{"model": "multi-label audio tagger", "dataset": "simulated sounds of rotating machines with and without faults", "gain_aug_db": 6, "hop_length": 160, "activation": "gelu", "head_dim": 32, "layer_scale_init": 0.1, "width": 128, "num_labels": 26, "init": "kaiming_normal"}
Rows from block 7 of a small multi-label audio tagger, named by matrix and row number. Rows with one number belong to one neuron. Each number is 128 + 24 x the weight over its row's rms, rounded and kept within 0 to 255. All counts start at 0. Numbers have three digits each.
After each neuron's rows are labels from the 100 clips, of 14976, where the neuron reaches its highest value: "responds to" is what is common among them. Only what is clearly more common there than usual is listed. The data: simulated sounds of rotating machines with and without faults. In brackets: how many of the 100.
# fc1: second MLP up (model.blocks.7.mlp.fc1.weight, 256x128), inputs 0-63
# fc2: second MLP down (model.blocks.7.mlp.fc2.weight, 128x256, transposed), outputs 0-63

fc1.92:122112110165137162144166140138144172131121126107145115125139170146101143145110112109082084131131144118133116103150143138177159106154120083107120169110123130155180109126178127101145127137112109
fc2.92:140139100151137125131113115131120099136135118136094079142181134123126103117144197148147133127131164126146156126132124090128097123131130139122112160146108119119112131084147127131083097099156133
responds to: compressor (97)

fc1.86:100136075112061130165113097077156121169135117168138155121128144097119152127103135088166087119130126143149158129136120155153146123123102099158102117102163093139110134138147119105154119124099126
fc2.86:139089158153157127088098151145142149104120136098111093142143159114136161145135155141111101124087107120112111108151166137111164105136103129123132163118112140153156141166166125121112120151098112
responds to: mains hum (61); electric motor (40)

fc1.82:114132103132111078122150135134144116156139102116175110103132148150158091116136107082129111149172112134126161186150107079128120142092165121168114138108109101120111143171104119113135155170127114
fc2.82:124128130117086109160118093095080105126149106147122140128158138099141116128144177131120113109144154125174158136128109161104120097173178130140136155155143104139126149152129155144138120083123150
responds to: reverberation (100); text has "room" (100); text has "reverberant" (100); speed: fast (68)

fc1.58:146128112110099136133127111110120123180095119135161147089114114172151104110139071100126086145116131158118122123161128123159128099107135123148140144128151079105118064127142155114125122140108079
fc2.58:116142125156059136175148128120151123134121109171171194114102108096108119113132118162147144112145154160153107098075117155092158182113127100100109128142140102132172119143115133122144113131108107
responds to: reverberation (92); text has "room" (92); text has "reverberant" (92); compressor (55)

fc1.53:117108107165152122146101150093116089142138139112166144163168123125109129090100121132066121098103096116098157149142159147147118141099121127131134138154150141131117147122127131125133122127177104
fc2.53:116168105148131103181159117138087105136140107156123129130136088141100108158130146141185131110117120129104165134107106123085136135098151106101142138132090132090073091123155146119111146148121156
responds to: state: faulty (96); grinding (54); rattle (39)

fc1.252:126137145151141149159104175116170129157129147098131150086095117133085159163130085115112168100097136113100173113093107124142124152136099150107180094135122153128161137130095105160149154120152137
fc2.252:122135116115126139151171135137151122130147155114101203128158139115162129114130123128137113111128143141146096144074142140133103125164147137117132136175118123125144135116159117159134127119164134
responds to: conveyor (100); reverberation (91); text has "room" (91); text has "reverberant" (91)

fc1.109:129115159125131113143120125113128127155107129114165130122154137133113118129126102146097127101106145184114140078157105081133117094159099141114152149109135062105161147106097161166115143125121087
fc2.109:133170134124099108130106094096138138128121115131177110123106117116122105112116144153181132123188136105158155135107096137155117167104113084142133091108140106112152132131080094129153133112108133
responds to: text has "room" (63); text has "reverberant" (63); muffled (low-pass) (41); turbine (40)

fc1.204:131155135145105120129142108048136092170122094104125080101162112138111116091169107131129137127146139198146129103110101067157146151140152117164133166116141102121118148139129144126119138118177142
fc2.204:134102082096117117183141113138113152125131097110089103123144106105185147156160144143101123101116150122166144125155154108130146120098133110129157128103119137123125165147148174159128130151090155
responds to: text has "room" (96); text has "reverberant" (96); electric motor (90)

fc1.43:125128096142113148113163075146112111159142101105164108126106127145105131111142155098131101126172174139156127137082077110141110107122117091129172116082106090105126146114132117121175145142094123
fc2.43:134164099129114080153152109107152107100154134079144139118149096101161091128128115129135117136099166115174179154119161141145083140091121112159091108167139103144145132149094132131128115127138116
responds to: electric motor (93); reverberation (79); text has "reverberant" (79)

fc1.227:150114130143151123098089167094128134155098110113157111112085116196051151128093124112125149163109112132129153131116105112158119151091126100091123129125103113090146113137088120141164145138150178
fc2.227:108065116145156114174057156107150152114114162172114119128115123101087117162143128166159120116139111131128120106127102153118123144168130146085140163156134158127113163112110098119118159154122125
responds to: conveyor (100); reverberation (95); text has "room" (95); text has "reverberant" (95)

fc1.66:104124147155125161131133151163121115153136120171101157134112161111108161161104155108117151129157133157093126124119158092140123125110151159130069121080141146105143112104134134140107143092132147
fc2.66:128160129138120184122148129124146105106115140109137152128143145120110112118132173157115167136160082125110101129083101122116127136116176171099097144135122143136154102103139149158128119096144136
responds to: rattle (100); state: faulty (100)

fc1.189:092124141119105138187113121106171106180104177147167142119111118144081144104096126130151113134140141130109103090131068153130126123148136159104118118091107105117136111121123078126119157163082116
fc2.189:127122130120131127115142142141133113068124116123125123121111109154121127161121146144097155141120136112119118088128172159113146118149077120120129106110108182166118150122118127109162089114115148
responds to: reverberation (100); text has "room" (100); text has "reverberant" (100); compressor (85)

fc1.5:106158114105051104161123110050153121143113126171062167144110151071122176155120108117110112138122143151138150115138151158160138113141106135161119113133136129109123133120103109124170160112148171
fc2.5:140063168155143147105104128162143160107148096115133112140164120103148135129122143140135114130102114130151102138130130142109196113150118125122105136069139113166138122152167149117103091142089095
responds to: mains hum (52); conveyor (48)

fc1.52:085093125132120180129133107134150185133153118127121130148159163137124146134140135112150130083135123136168139122066122117116179108139136097098151157077115097117150080128154158146138129084143114
fc2.52:139114138136140152135106164163141115129113174126112149146157163121128154101097140134164133138146127136104120134102131124134091112112145132107125167170085158153114133114120099134094122131180129
responds to: compressor (100); text has "speed" (69); air leak (33)

fc1.203:129120130101094129189173138126139167118081127163092130096086126099134152139107075147102116118114117154149133141120111121140127122137125131156132107085144176148157089099124106162141147142118123
fc2.203:162136154119142137125150132115103113129156130129158108130115110143125084133100152129131136135110158120127127122141119158156140141114073114112127094101097075112123118131105113095143106081104114
responds to: text has "room" (74); text has "reverberant" (74); thin (high-pass) (65); compressor (58)

fc1.54:124083125138133131127083090126081093128171119173201132140108116130150119125158106101116119132105145135158144107129106170128159117115120121113110178107177089124094083128131166150108130108131109
fc2.54:130118132151133129111153111073184127095117133119146140127101118114103132132136117156107146139125158103120138140129159156163085180134101148153129090181100108160113133113085064117119150142117132
responds to: gearbox (71); rattle (37); mains hum (30)

fc1.124:092113118137147144162160116118142120158119121138165117089116123121083130122132128159124110138134115119125091117146147125149086146109128182098127122103112108102129087127154112140125177174151141
fc2.124:139106137112127153109158162139134145131123134135114151136120124105132129160105140128125149109120112140085129097113115108133179094124124109117133105098130138138127149100105129151137100092145130
responds to: reverberation (100); text has "room" (100); text has "reverberant" (100); muffled (low-pass) (39)

fc1.250:154137097115123127114100124124102096139096140124178124115105115176112124141138060090127150108104120128124207117123142138122130142129127135118129082098153142141135133147152138147142094140158147
fc2.250:144099117107140112111157149126128145126126136111108132132109143161131118119144110128103134133117137116105095131176150126153090114169128131144158155173093144143057173059106102123105110104143149
responds to: conveyor (47); pump (37); clipping (29); text has "clipped" (29)

fc1.84:140108120150138130068128140127121130161125110146211142106094127131121141114105117111133158135156091162086146082113121103143156137133106130122129150089128121078156075125107118143137114117130111
fc2.84:143137141123126129150112117170138177130139145136099148117122138154133181139127098100141097118074171123130179159110142118100128111107148108126122109125103115129153124161127068140100142162109099
responds to: reverberation (91); text has "room" (91); text has "reverberant" (91); imbalance (39)

fc1.100:134111109142135144139094123130147091154137122145127148116128112129099124155118146160098113121124126139058165105138099107109123104096123168117152128082099088099109114091132088132113179149150148
fc2.100:145172132085104138125126107121163106105126121128113160126141127151163123124130117102112112121103135147112136125142159143117152091114119124166158143155118132144119170165164175139159127122117159
responds to: state: faulty (99); grinding (64); rattle (63); turbine (46)

fc1.94:151152107103141159114164147114155110176166095111097101133098142130152125153104152104098136113085092124118146083155147107169133115110089097147168122154121137111187126106131118140129140143169165
fc2.94:135119187086132098132101118154133143106134147124143139128088141137140115114126117117144149120140153143111090091161126125146161121199122167119099130134134144140100165153147160107142021123140153
responds to: conveyor (69); electric motor (31)

fc1.65:128092115164103131156143090075141073164123119146144095112140106095140095094113127073142116091148147137138186153135091189148169115085154106147127104110158094115125138123126156155143149129111146
fc2.65:107096138119124150149119171079136138140144121137121161126117116050108133196133127178089121120115092138143120105123142146120190098109129145101120133124169124111117134148168116141124154099119116
responds to: mains hum (63); turbine (61)

fc1.232:150138127111136156130131133140145133172138114167160090131069133168120125147062103119165141130112159143100122104121073096182192116130115129088080123112090137118135117127105138115157146109133142
fc2.232:141091160131087090170122145166145119094123163136133116117109086180116169147134144137094174138133146125138151118132118139117139145138125151120138108157115161107103176142094133130099144135077134
responds to: compressor (86); bearing knock (40)

fc1.229:119129090123113127164086120157134145134112130172178169136104137125078170165123085084138135156125141136146151144112123143152158102154109123140110130127105119139116090122091106107131124149116118
fc2.229:136097147157132168109166167156159145092144084087057096136174113108169153120120169138126134118120122123149091144117156107121120145099139078123136131143136141109157169141168125117129108148113109
responds to: compressor (69); reverberation (61); text has "room" (61); text has "reverberant" (61)

fc1.120:080155140127139138131145145140179135188114124162139136111089133144103180137115110124152117118134163167154103091121096128161159108100108104110113139141093120104140063112093140133152156158117126
fc2.120:099129117136115150124132127156123111130119125119087106121152135143110128106124176174178147138155143121154075110087148158100156134161128108094094108058099152142147109095131128119163097113132149
responds to: compressor (100); reverberation (100); text has "room" (100); text has "reverberant" (100)

fc1.121:124109116154106155138112138149105084118143108184122157139137092128091123145101144110085094112102111151080168128138110083119124114097135163142131120081105096091116126082133110114113177113116146
fc2.121:147157142074086125141098111143163101109111138125112145126145134148153100124128127162131125119126101143160131121129150163111168088129126127161157148163114136149135159147140160133170154107101174
responds to: state: faulty (100); rattle (89); turbine (42); grinding (34)

fc1.153:075151137164138141119134099068150098132139151138153138095135084147118157089103129146161121151142133117114125126134125094110094178157119144108124127105142089130141086101138110115133170178144103
fc2.153:140105114099127170129148159135109136088129144129085132128134138121160149119132169117096102114108135128086155110156150124113146094102110127143148139105098120160140172131113142174154114125125132
responds to: reverberation (100); text has "room" (100); text has "reverberant" (100); pump (49)

fc1.238:120170118126113134163144133086132095151172117129117143095128091162115127168168102108131132102134160157097133125126095159143114128144117145117138079140136134106163125114110092119163124156148119
fc2.238:115158136075090166159110107146150126124123119088116144117145154131160142067133098125120129137162120131150066136117151163119150137149122123144154116143121135126130126175192148132163109145108127
responds to: conveyor (100); reverberation (100); text has "room" (100); text has "reverberant" (100)

fc1.146:121144133140098122152121151100127108130116116131113141128120108127106147146117151105067149121086116133087176122140153126162143119109133172173152118153119122101111128112097113116102162095175211
fc2.146:148099160078085117140144137135156159109150124124129164129156125129176124118125105125152152123115133146176096128086145138122151131167142121130120154166141142134145134165133159152141075103108128
responds to: conveyor (95); speed: slow (87); muffled (low-pass) (46)

fc1.134:175081156158118176139089138144142151123169138115150116109129097122154098117143145137120165098114158122110151126119099112141135132121107095112138111102196116117172176158097106126139101143150114
fc2.134:112108087106137102122169136103135137117102135119098144127133122126137180165128112140119130125133078120132131125149150126118098134125120142130140116157117165130066118072124108128125164180128132
responds to: electric motor (60)

fc1.140:149078145171121173144085165113189150126165139103173113135153119145132109118122161124117146143123131123100152148146095113166128123124138099138139107080176080113186168155125118118141118122161084
fc2.140:120107091121157086115157158080106121112110122134128118131141105114124152160126101150133106133131079124147149122138139132122101141111142128124119139166114139105066086090129110111097195185105103
responds to: text has "room" (72); text has "reverberant" (72); electric motor (55)

fc1.169:181101112121147159127123096114064147116156117118179151104103087153124108121146120111145153123102131154155183118141146134134175104147141087169105145150135106083122119111176155123101129130133125
fc2.169:129119132116163139111135126164165100083128139108120142138155108124127161125122113114076140175122164095147091152141164138156056143144067146172129145141113149183109114120101143101129102129112100
responds to: gearbox (49); fan (40); rumble (25)

fc1.9:112125118137112150147122136151132133112118125144150155075122108128118105123121138107119168107158119121091183115119109067097143172082119137149063172087104174121139113101124149112119140162172144
fc2.9:126162132147095141127108082133122104097124138147165128129165151114122120116142138132057129143153156108136108149151150160131128116106154097131118156136144101164085093142160164079096128072108148
responds to: state: faulty (96); rattle (92); gearbox (35); muffled (low-pass) (33)

fc1.132:126124136142112116122142107124144087195158111140075092165133180149121157139133113109109092123129150164120156112135152112132118088149092140154106120147086145091147134117085119125146155118131178
fc2.132:149103137088135106124114109178117148112162109093170128130174125102195103106131108103135137136105110114134114151147131117130126128173093123151121133112152132135115098155142176121141042127122074
responds to: conveyor (89)

fc1.22:095104100136158162130153124115113116130147112138105111126137083092108138144112102132107068139098103136166155119161135107162091091093116146115138079101102081101111108096106101144124162178138129
fc2.22:128157132107133153101122131100136112105138148113069148120097105153150116117118154119105098131125154119047148119152112117121114099102131156168141076119118125147107187136132122165115157147142152
responds to: state: faulty (99); grinding (97); text has "room" (62); text has "reverberant" (62)

fc1.61:152131123129139128108089121107081113160157051102122084138114130130149133111134128107145118096164088162086142096102109040110136113084178099131122124106150129123149159113134131178158116109147172
fc2.61:152158087150141118130161141121109090092133149082118075121128105147125080140146159159088152128117137111138107106155149129134091164118079110120142118143141158112123134113132116106149105132140117
responds to: electric motor (98); speed: fast (64)